config.yaml
model: "text-conditioned spectrogram diffusion model"
spec_augment: false
win_length: 512
cond_dim: 192
vocab_size: 50
text_encoder_norm: "layernorm"
text_encoder_norm_position: "post"
mlp_ratio: 3
layers: 8
momentum: 0.95
orthogonalizer: "newton_schulz_5"
adamw_lr_other_params: 0.0014
final_lr_fraction: 0.05
Rows from block 5 of the denoiser of a small text-conditioned spectrogram diffusion model, named by matrix and row number. Rows with one number belong to one neuron. Each number is 128 + 32 x the weight over its row's rms, rounded and kept within 0 to 255. All counts start at 0.
Before each neuron's rows are labels from the 100 clips, of 14976 (inputs lightly noised), where the neuron reaches its highest value: "top examples" is what is common among them. Only what is clearly more common there than usual is listed. The data: struck, bounced, scraped and rolled objects made by modal synthesis. In brackets: how many of the 100.
# fc1: MLP up (model.blocks.5.mlp.fc1.weight, 576x192), inputs 96-191
# fc2: MLP down (model.blocks.5.mlp.fc2.weight, 192x576, transposed), outputs 96-191

top examples: repeated hits (65)
fc1.482 [126 128 129   0 129 128 121 113 236 122 127 127 145 125  75 110 108 134 128 127   0 127 130 118 127 128 107 127 116 129 137 133 129 126 156 135  42 130 130 128  94 137 130 127 148 126 128  34 131 143 125 129 123 127 132 129 123 135 127 133 133 105 134 136 128 131 132  84 123 125 132 255 129 125 123  91  93 126 126 134 127 133 185 129 128 144 127 128 106 127 129 132 122 118 140 128]
fc2.482 [136 128  95   0 128 128 121 255  65 129 128 128 126 127 148 154 128 128 110 130 132 127 127 126 127 128 119 127  90 130 127 127 132 129 125 127 126 132 133 128 129 126 124 138 128 130 126 136 133 127 124 128 128 131 131 137 131 128 130 114 122 106 126 163 128 126 139 129 123 125 130 113 130 136 129 105 122  67 130 134 135 149 255 125 129 110 131 128 140 129 126 129 124 137 131 129]

top examples: text has "noise" (38)
fc1.416 [127 131 119 128 129  98 127 127 128 163 255 124 129   0 130 134 128 129 128 140 132 142 135 115 128 135 122 119 127 142  52 134 129 128 134 223  99 101 129 128 132 129 158 184 148 128 123 127 128 110 128  59 115 127 121 128 128 138 137 123 127 131 145 127 116 125 128 101 124 132  82 128 203  95 167 129 151 130 128 149 121 138 131 128  88 132 124 102 127 142 127 128 124 129 141 128]
fc2.416 [120 114 126 127 146  60 127 126 127 151 238 130 238   0 127 128 128 144 129 122 130 115  92 170 125 128 128 128 133 118 201 132 128 128 131  23 129 141 137 128 121 128 131 124  92 126 134 141 138 131 124 125  27 127 155 128 103 127 191 137 123 128 129 128 126 128 128 148 134 130  80 127  70 128 138 129 129 126 128 129 128 121 128 167 130 125 109 134 130 127 127 128 120 125 128 138]

top examples: steel-like damping (51); shape: string (35)
fc1.469 [120 181 119 141 109 190 129 141 130 106 141 127 143 197 117 123 127 130 128 125 130  82 181 144 127 124 185 239 159  94 133 127 109 139 123 116 165 127 149 184 127 122 126 131  99 114 124 128 128 130  94 121 126 118 255 101 128 117 156   1 129 119 120 104 130 107 130 115 122 133 122 128  66 133 166 123 127 132 126 129 121 125 124 172 177 115 147 120 128 136 161 131 177 125 105  99]
fc2.469 [ 94 107 127 126  47 157 131 133 129 128 131 111 130 155 129 125 137 114 127 128 131 128 124 126 128 153 102  33  95 117 123 130 128 126 130 128 131 128 215  63 129 126 126 129 128 129 136 131 127 127   0  84 119 130  35  72 154 131  93 195 128 123 153 125 128 127  80 114 128 119  54 126 124 151 144 129 127 127 127 129 128 131 122 123 160 134 125 134 127 130 100 130 178 126 190 128]

top examples: text has "noise" (40)
fc1.547 [130 126 127 132 109  38 128 127 128 172  97 126 139 100 128 141 126 255 126 156 129 105  72 128 128 128 128 123 116 110 132 128 127 128 128 114 128 128 128 128 131 125 126 120 179 212 128 130 110 126 127 111 101  97 136 130 115 124 172 116 128 128 140 131 128 124 129 128  86 128  86 126 130 149 127 132 127 129 255 127 128 128 113 152 151 129 137  23 128  92 127 127 116 139 127 190]
fc2.547 [140 163 128 127 129  10 137 126 130 237 140  82 103 150 127 128 126 255 128 144 132 190 203 127 128 127 128 172 138 129 119 117 127 128 124 177 129 112 128 122 130 129 129 145 104 186 135 130 119 133 125 130 127 127 104 136 121 133 164 161 127 131 118 130 127 130 129 128   6 129 123 125 128 164 130 133 128 129 116 127 128 121 127 128 163 127 177 216 128 126 129 128 102 127 151  99]

top examples: repeated hits (51)
fc1.117 [128 128 129 130 128 126 137 129 128 105 128 137 150 168 126 135  26 128 129 132 128 160 127 131 128 214 127 179  39 128 127 129 130 128  93 131 131 126 127 124 133 128 123 144 128 131 134 126 149 129 119 117 121 126 116 255 121 126 128 132 129 126 118 127 127 127 126 127 129 128  69 128 127 131 129 128 127 128 132 129 128 128 158 117 138 133 102 127 128 127 133 126 128 126 118 177]
fc2.117 [139 127 129 129 124 128 126 128 128 126 128 147  87 195 127 126 196 125 127 130 127 129 128 139 128 127 157  60 158 125 132 129 126 128 128  92 128 110 135 140 133 128 128  90  92 102  87 120 128 126 125 142 128 127 135   0 128 128 103 120 128 125 131 216 120 128 128 129 118 128 118 142 129 208 128 131 131 129 128 127 128 126 128 131  86 116 128 128 128 128 128 119 104 127 129 124]

top examples: text has "noise" (39)
fc1.108 [ 27 110 128 129 146 168 123 121 130 191 123 157 128 103 126 132 108 127 117  78 129 132 137 134 131 117 128 138 128 103  51 128 126 128 130 127 122 183 110 128 130 128 120 131 169 130  97 129 149 127 125 133 229 128 126 129 128 129 127 171 126 128 132  98 128 126 128  86 181 128 142 126 130 128 129 136 128 140 127 112 126 128 128 162 166 128 128 176 128 132 130 128 125 128  72  19]
fc2.108 [ 84 128 130 126 113 161 127 138 133 190 126 161 125  96 125 124 121 124 128  97 126 133 120 129 131 105 123 127 127 132 211 130 129 131 131 149 128  46 133 114 124 127 131 117  72 122 171 124 125 122 122 139 196 128 129 126 127 130 132 126 118 129  82 126 132 132 129 151 219 130 112 127 113 129 157 126 135 124 125 130 127 111 134 121  58 138 122  71 126 127 129 128 118 129 192 234]

top examples: steel-like damping (43)
fc1.269 [205 171 128 127 109 118 128 131 126 156 162 159 150 196 109 161 135 163 138 169 133 159 128 173 130 102 136 210 127 129 101 125 134 128 132  98 128  24 163 108 127 128 128  97 131  93  90 115 118  93  95  78 144 123 124  83 130 127 122 171 127 127  85 106 127 128 128 129 168 129 121 128 167 117 151 123 139 138 127 101 137 136 125  99  90 120 134 203 128 130 127 129 129 130  91 191]
fc2.269 [208  70 117 131 134 136 131 129 129 127 136 124 128 189 126 145 128 172 128 128 129 124 145 100 130 171 154  61 119 131 192 136 118 121 112 164 130 172 143 132 124 132 125 145 109  56 201 128 128 160 150 130 138 127 150 128 129 125 112  77 138 126 143 113 125 131 122 142 128 136 126 134 113 131 127 129 136 134 129 128 128 135 128 108 199 126 156  63 130 124 131 128 122 129 100 126]

top examples: repeated hits (53)
fc1.326 [143 131 153 129 127 128 123 127 128 126 100 129 128  96 122 127 125 134 131 116 128 108 119 126 129 120  80 147 100 180 145 149 128 134 132 132 127 122 128 126 127 130 193 129 126 107 106 119 122 136 129 128  89 115 114 129 125 126 200 116 127  26 143 120 166 119 135 125 127 138  60 128 181 101 166 135 123 145   0 142 129 133 169 133 103 140 121 124 132 110 127 125 157 132 140 143]
fc2.326 [121 105  93 128 129 116 127 128 128 129  34 144 155  80 128 133 124 154 130 160 141 132 126 125 125 129 182 115 129  94 131 131 129 126 143 164 128 183 128 129 125 129  31 124 145 114  95 128 130 129 114 142  92 124 148 126 128 137 130 144 112 211 129 131  95 128 127 129 121 129  33 127  65  70 236 126 128 126 131 140 138 123 134  92 128 126 128 127 131 134 133 128 140 115  96 130]

top examples: steel-like damping (41)
fc1.553 [ 80 133 128 134 186 159 129 127 127 163 108 128 130 153 141  95 127 159 127 161 136 113 255 130 134 121 128 144 144 140 131 132 119 128 144  97 143 206 129  63 126 129 125 125 137 103  77 127 125 108  96 113 127 128  93 122 128 131 128  72 128 126 110 109 130 129 141 128  28 129 169 114 128 216 174 132 118 128 124 131 131 124 127 111 175 141  98 132 126 128 141 139 127 128 120 128]
fc2.553 [ 83 158 125 130 137 160 128 126 128 125  76 128  99 152 112 126 126 176 128 150 128 128  31 127 127 124 126 128 113   0 128 129 132 128 128 164 129  27 133 129 126 129 130 134 129 144 161 129 127 129 119 119 129 131 214 123 133 126  89 232 127 128 146 137 130 132 126 127  48 128 197 121 116 135 127 128 136 129 123 126 128 127 128 127 106 111 129 134 130 129 129 149 132 126 139 135]

top examples: text has "noise" (41); scraping (40)
fc1.187 [  0 135 128 127 128 108 128 130 128 109  94 207 129 140 134 126 128 119 126 126 128  98 128 128 128 128 141 137 125 108 127 132 123 128 127 127 128 124 131 128 133 126 119 131 135 145 149 127 128 142 123 131 134 133 129 121 124 128 117 129 128 123 255 127 127 127 128 125 127 128 130 128 127 150 139 146 128 128 119 128 128 131 129 127 154 112 138 125 128 124 127 128 145 128 116  44]
fc2.187 [  0 121 122 139 100 126 131 132 137 125  90 229 132 137 146 132 121 127 122 114 128 154 126 134 117 131 128 128 127 137 128 129 128 129 125 138 127 127 135 144 135 127 128 110 122 154 130 127 125 126 134 105 128 119 127 128 137 165 129 131 129 123  28 118 133 129 128 165 129 129 126 120 125 128 130 129 116 128 136 128 130 131 126 127 172 132 122 113 124 129 127 127 201 125 141 156]

top examples: text has "noise" (39); rumble (28)
fc1.30 [150 165 114 130 128 120 124 117 127 113 117 207 152  67 124 111 127 128 126 128 128 146 101 118 128 128  31 114 123 132 132 129 128 129 170 166 112 110 133 114 126 131 145 196 127 113 112 134 127 103 127  87 129 127  60 128 127 128 244 120 122 140 132 126 131 128 126 120 129 135  45 144 174  78 153 134 168 130 171 138 126 129 106 110 101 130 128  50 126 168 128 128 125 141 128 132]
fc2.30 [127  67 130 128 144 118 128 127 119 137 110 235 180  98 128 128 126 130 128 122 129 125 128 167 128 128 180 127 128 122 117 127 130 129 125 146 130 191 127 128 133 124 131 120 140  99 125 133 129 128 127 130  48 130 223 128 120 128 141 152 127 111 195 128  86 127 126 133 121 129  28 129 111 127 177 127 128 130 148 120 130 129 124  44 129 128 136 168 132 131 126 131 137 129 162 124]

top examples: repeated hits (57)
fc1.177 [129 129 205 255 129 126 113 141 250 129 134 123 128 131 122 129 129 123 125 107 128 126 130 131 129 127 128 127   0 129 101 137 122 128  71 115 128 128 136 116 118 153 156 139 129 139 126 148 141 127 128 112 141 122 126 129 129 128 128 129 135 136 129 138 132 127 127 129 107  73 149 123 125 128 120  77 121 131 128 125 144 128 180 128 127 140 126 131 129 124 127 137 126 134 132 128]
fc2.177 [129 128 118 130 127 129 128 129  51 128 126 127 125 122 196 126 128 127 128 135 129 129 131 134 126 128 128 128 234 162 128 129 128 151 118 128 163 129 128 126 119 127 123 128 130 127 128 218 128 131 128 129 127 107 129 128 131 129 128 127 107 140 131 195 129 126 128 129 126 128 131 116 128 129 128 118 128 179 121 129 129 128 123 130 136 119 148 125 126 123 126 118 134 129 122 132]

top examples: repeated hits (55)
fc1.426 [112 128 127 124 146 115 141 143 121 108 121 127 128 137 129 117 132 117 128 127 139 116 127 131 128 127 128 123 118 127 126  50 129 127 131 131 115 128 163 127 139 127 103 128 137 127 110 130 122 127 130  73 130 152 144 128 138 128 105 126 129 102 127 140 133  57  58 129 128 127 128 128 127 128 116  67 128 123 152 255 129 124 118 130 163 111 123 128 127 128 128 126 128 109 108 128]
fc2.426 [ 85 141 127 126 126  88 116 143 133  42 128 135 133 132 127 126 105 118 130 129 154 176  80 147 129 156 125 192 125 208 102 126 136 120 125 110 133 142 102 143 111 139 171 150 121 126 128 111 128 127 137 160 127 132  96 127 209 108 144 130 127 255 143 141 126 155 160 147 128 155 128 127 129 100 114 145 135 136 127 129 129 133 124 176 127  93 128 131 119 129 151 128 122 128 255 126]

top examples: text has "noise" (43)
fc1.43 [255 133 128 134 134 128 121 131 128 126 149  51 124 111 128 127 130 133 125 133 128 137 127 127 128 128 129 126 125 157 109 127 129 131 129 130 127 126 130 121 127 123 124 128 127 103 129 127 130 128 128 118 128 130 147 125 127 126 126 125 127 128   0 130 128 118 124 121 128 128 128 128 128 132 128 128 128 128 129 122 130 137 128 130 128 126 113 126 128 126 126 127 114 127 134 192]
fc2.43 [255 140 125 132 142 132 127 129 127 151 181  32 121 126 129 128 131 131 129 130 134  84 139 126 164 132 116 133 127 113 125 128 128 126 103 142 128 141 121 101 128 136 134 156 136  88 133 127 131 126 121 159 107 132 120 130 126 123 122 144 136 129 227 132 128 127 128  93 137 126 136 120 122 130 125 128 141 141 129 126 128  79 127 144 124 128 128 132 125 138 129 127   0 133 125  93]

top examples: text has "noise" (40); rumble (25)
fc1.571 [ 84  96 130 129 134  19 127 127 128  59 165 255 136 205 130 124 133  85 128 186 125 128   4 180 128 125  35 126 128 192 139 128 116 138 168 163 128 129 126 125 126 122 140 204 133 187  95 129 128 113 128 117 129 129 128 124 129 113 226  97 127 128  86 129 109 123 143 116 129 123 130 130 176 144  89 131 128 130   0 127 127 128 108 167 128 108 137 109 128 124 128 122 102 128 128 128]
fc2.571 [ 81 139 129 130 207  14 137 125 128  84 171 186  34 209 128 129 121 128 132 138 129 186 249 129 134 126 168 122 131 124 102 127 137 129 125 109 130 127 123 129 128 131 129 116 129 156 140 138 125 124 129 121  93 129 137 128 129 140 121 165 131 120 198 129 141 128 128 125 128 129 175 127 128 126 123 127 149 129 222 126 128 120 128 109  39 128   0 126 128 133 131 128 158 131  82 148]